config = dict(
    model='spectrogram FSQ autoencoder',
    encoder_fused_qkv=True,
    loss='l1',
    decoder_widths=[64, 128, 192, 256],
)
Rows from block 5 of the encoder of a small spectrogram FSQ autoencoder, named by matrix and row number. Rows with one number within an expert belong to one neuron, the router's apart. Each number is 200 + 30 x the weight over its row's rms, rounded and kept within 0 to 999. All counts start at 0. After the name is the row's rms in percent of the matrix's.
Before each expert's rows are labels from the 100 clips, of 14976, where the router gives the expert most weight on average: "responds to" is what is common among them. Only what is clearly more common there than usual is listed. The data: chords played on synthesised instruments. In brackets: how many of the 100, against the usual share in percent.
# router: router (encoder.blocks.5.mlp.router.weight, 4x128, trained with AdamW), inputs 32-63
# up: expert up (encoder.blocks.5.mlp.up, 4x128x128), inputs 32-63
# down: expert down (encoder.blocks.5.mlp.down, 4x128x128, transposed), outputs 32-63

# expert 1
responds to: quiet level (68 vs 28.9)
router.1,093,195,175,137,262,211,229,225,214,240,177,194,235,232,193,232,188,212,216,182,208,170,174,228,217,190,217,151,209,188,123,211,176
up.10,110,200,200,200,272,200,200,200,200,200,200,201,200,201,217,200,199,201,200,200,200,133,200,200,200,200,200,200,200,200,200,200,200
down.10,180,200,200,200,200,200,200,200,200,200,200,200,200,369,200,200,200,200,200,200,200,181,200,200,200,200,200,200,200,200,200,200,200
up.15,233,200,200,200,203,200,200,200,200,200,200,236,200,268,200,200,200,285,200,200,200,200,200,200,200,200,200,200,200,200,200,200,200
down.15,594,200,228,200,200,200,200,200,200,200,200,200,200,109,200,200,200,311,200,200,200,200,99,217,200,200,200,200,331,200,200,200,200
up.27,248,200,200,200,200,200,200,200,200,200,200,200,200,200,221,200,200,311,200,189,200,200,200,200,200,184,200,200,200,200,200,200,200
down.27,158,200,200,200,200,200,200,200,200,200,200,200,200,207,200,200,200,200,200,200,200,191,200,200,200,201,200,200,200,200,200,200,200
up.34,088,200,200,200,265,209,200,200,200,200,200,200,200,199,200,200,201,200,200,201,200,200,200,200,200,200,200,200,200,200,200,200,200
down.34,204,200,200,200,200,200,200,200,200,200,200,200,200,285,200,200,200,216,200,200,200,161,200,200,200,200,200,200,321,200,200,200,200
up.59,129,200,200,200,241,200,200,200,200,200,200,201,200,235,199,200,200,230,200,200,200,200,200,200,200,200,200,200,200,200,200,200,200
down.59,263,200,202,200,198,200,200,200,200,200,200,200,200,160,200,200,200,252,200,200,200,200,159,200,200,200,200,200,200,200,200,200,200
up.89,276,200,200,200,203,200,200,200,200,200,200,200,200,277,200,200,200,200,200,199,200,200,200,200,200,199,200,200,200,200,200,200,200
down.89,768,200,216,200,163,200,200,184,200,200,200,200,200,109,200,200,200,132,200,200,200,278,220,177,200,200,200,200,131,200,200,200,200

# expert 0
responds to: reverberation (60 vs 34.6); text has "reverberant" (60 vs 34.6); power chord (31 vs 8.1)
router.0,106,208,220,220,173,196,245,236,211,205,223,220,170,189,169,174,212,199,179,176,206,154,182,194,187,270,234,249,180,177,233,193,188
up.18,712,200,200,200,199,222,200,197,200,200,200,200,200,189,200,200,200,210,200,205,200,200,200,200,200,200,200,200,200,200,200,200,200
down.18,216,200,200,200,195,116,200,200,200,200,200,200,200,160,200,200,92,314,200,200,200,200,127,200,200,235,200,200,200,200,200,200,200
up.70,455,200,200,200,200,182,200,200,200,200,200,200,200,163,200,200,200,277,200,200,200,167,200,200,200,200,200,200,200,200,200,200,200
down.70,246,200,200,200,200,200,200,200,200,200,200,200,200,147,200,200,200,313,200,200,200,200,107,200,200,200,200,200,200,200,200,200,200
up.79,557,200,200,200,209,200,200,200,200,200,200,200,200,200,200,200,200,406,200,202,200,200,200,200,200,200,200,227,200,200,200,200,200
down.79,262,200,200,200,200,200,200,200,200,200,200,200,200,200,200,200,200,200,200,200,200,200,148,200,200,200,200,200,200,200,200,200,200
up.120,494,200,200,200,143,191,200,200,200,200,200,200,200,285,200,200,200,264,200,200,200,113,200,200,200,200,200,200,200,200,200,200,200
down.120,263,200,200,200,200,200,200,200,200,200,200,200,200,383,200,200,200,251,200,200,200,200,100,200,200,200,200,200,200,200,200,200,200

# expert 2
responds to: clipping (70 vs 7.9); text has "clipped" (70 vs 7.9); white noise (29 vs 7.3)
router.2,107,204,205,189,183,194,221,125,184,173,194,175,166,187,176,166,210,205,217,146,233,199,219,195,176,199,177,174,213,175,201,179,184
up.1,762,200,200,200,192,295,200,118,200,200,200,200,200,273,199,200,200,200,200,200,200,200,200,200,200,198,200,198,200,200,200,200,200
down.1,181,200,200,200,200,176,200,200,200,200,200,200,200,190,200,200,200,216,200,200,200,200,196,200,200,200,200,200,227,200,200,200,200
up.7,405,200,200,200,180,209,200,197,200,200,200,193,201,187,200,200,200,200,200,200,200,200,200,200,200,200,200,200,200,200,199,200,200
down.7,171,200,200,200,204,200,200,200,200,200,200,200,200,263,200,200,200,200,200,200,200,200,200,199,200,200,200,200,200,200,200,200,200
up.12,152,200,200,200,200,202,200,200,200,200,200,200,200,318,202,200,200,197,200,200,200,200,200,200,200,200,200,200,200,203,200,200,200
down.12,177,200,200,200,200,200,200,200,200,200,200,200,200,252,200,200,200,264,200,200,200,154,127,200,200,200,200,200,200,200,200,200,200
up.46,441,200,201,200,186,213,200,180,200,200,200,200,200,194,200,200,200,297,200,204,200,200,200,200,200,200,200,200,200,201,200,200,200
down.46,165,200,200,200,198,200,200,188,200,200,200,200,200,209,200,212,200,200,200,200,200,200,200,218,200,200,200,189,200,200,200,200,200
up.60,407,200,200,200,196,231,200,205,200,200,200,200,200,244,200,200,200,200,200,201,200,200,200,200,200,200,200,200,200,200,200,200,200
down.60,259,200,189,200,202,269,200,182,200,200,200,200,200,253,200,200,235,250,200,200,200,200,198,214,195,145,200,200,200,200,200,200,200
up.65,319,200,200,200,182,208,200,200,200,200,200,195,200,184,200,200,200,196,200,200,200,200,200,200,200,202,200,186,200,200,200,200,200
down.65,254,200,200,200,199,200,200,200,200,200,200,200,200,128,200,200,200,200,200,200,200,200,200,200,200,200,200,200,200,200,200,200,200
up.110,111,200,200,200,203,202,200,200,200,200,200,200,200,28,200,200,200,200,200,200,200,339,200,200,200,200,200,200,200,200,200,200,200
down.110,036,200,200,200,200,200,200,200,200,200,200,200,200,0,200,200,200,200,200,200,200,200,200,200,200,200,200,200,200,200,200,200,200
up.111,183,200,199,200,200,302,200,123,200,200,200,200,200,273,200,200,200,200,200,196,200,202,200,200,200,200,200,200,200,200,200,200,200
down.111,942,200,200,200,200,208,200,200,200,200,200,200,200,200,200,200,200,188,200,200,200,200,205,200,200,200,200,200,162,200,200,200,200
up.118,064,200,200,200,197,173,200,213,200,200,200,198,200,155,200,200,200,215,200,200,200,200,200,200,200,201,200,200,200,200,200,200,200
down.118,374,200,200,200,200,195,200,203,200,200,200,200,200,200,200,200,200,385,200,200,200,200,136,200,200,200,200,200,200,200,200,200,200

# expert 3
responds to: quiet level (79 vs 28.9); marimba-like (48 vs 8.3); instrument: vibraphone-like (34 vs 8.5)
router.3,093,187,212,175,253,208,201,219,215,207,214,196,208,152,188,235,125,166,180,237,188,192,144,205,241,162,228,198,207,220,231,202,203
up.23,818,200,200,200,315,247,200,200,200,200,200,200,200,67,200,200,200,232,200,200,200,186,200,200,200,200,200,196,200,200,200,200,200
down.23,368,200,200,200,251,200,200,167,200,200,200,200,200,50,200,200,200,242,200,200,200,244,200,200,200,200,200,200,200,200,200,200,200
up.76,503,200,200,200,200,218,200,200,200,200,200,200,200,222,343,200,200,218,200,200,200,200,200,200,200,21,200,200,200,200,200,200,200
down.76,383,200,200,200,200,200,200,200,200,200,200,200,200,227,200,200,249,200,200,200,200,200,200,200,200,200,200,200,200,200,200,200,200
up.81,154,200,200,200,233,199,200,200,200,200,200,200,200,205,228,200,200,317,200,200,200,200,200,200,200,149,200,200,200,200,200,200,200
down.81,420,200,200,200,200,200,200,200,200,200,200,200,200,194,200,200,200,200,200,200,200,200,200,200,200,200,200,199,220,200,200,200,200
up.82,094,200,200,200,200,199,200,204,200,200,200,200,200,150,200,200,200,178,200,200,200,200,200,200,200,200,200,200,200,200,200,200,200
down.82,116,200,200,200,201,228,200,200,200,200,200,200,200,481,128,200,200,200,200,200,200,200,202,200,200,194,200,200,200,200,200,200,200
up.108,104,200,200,200,231,208,200,200,200,200,200,200,200,200,372,200,200,274,200,190,200,200,200,200,200,96,200,200,200,200,200,200,200
down.108,861,200,200,200,200,200,200,188,200,200,200,200,200,198,200,200,200,364,200,200,200,211,132,207,200,201,200,200,208,200,200,200,200
up.113,561,200,200,200,199,178,200,200,200,200,200,200,200,152,200,200,200,290,200,201,200,179,200,200,200,200,200,200,200,200,200,200,200
down.113,257,200,200,200,200,200,200,200,200,200,200,200,200,129,200,200,200,243,200,200,200,200,126,200,200,222,200,200,200,200,200,200,200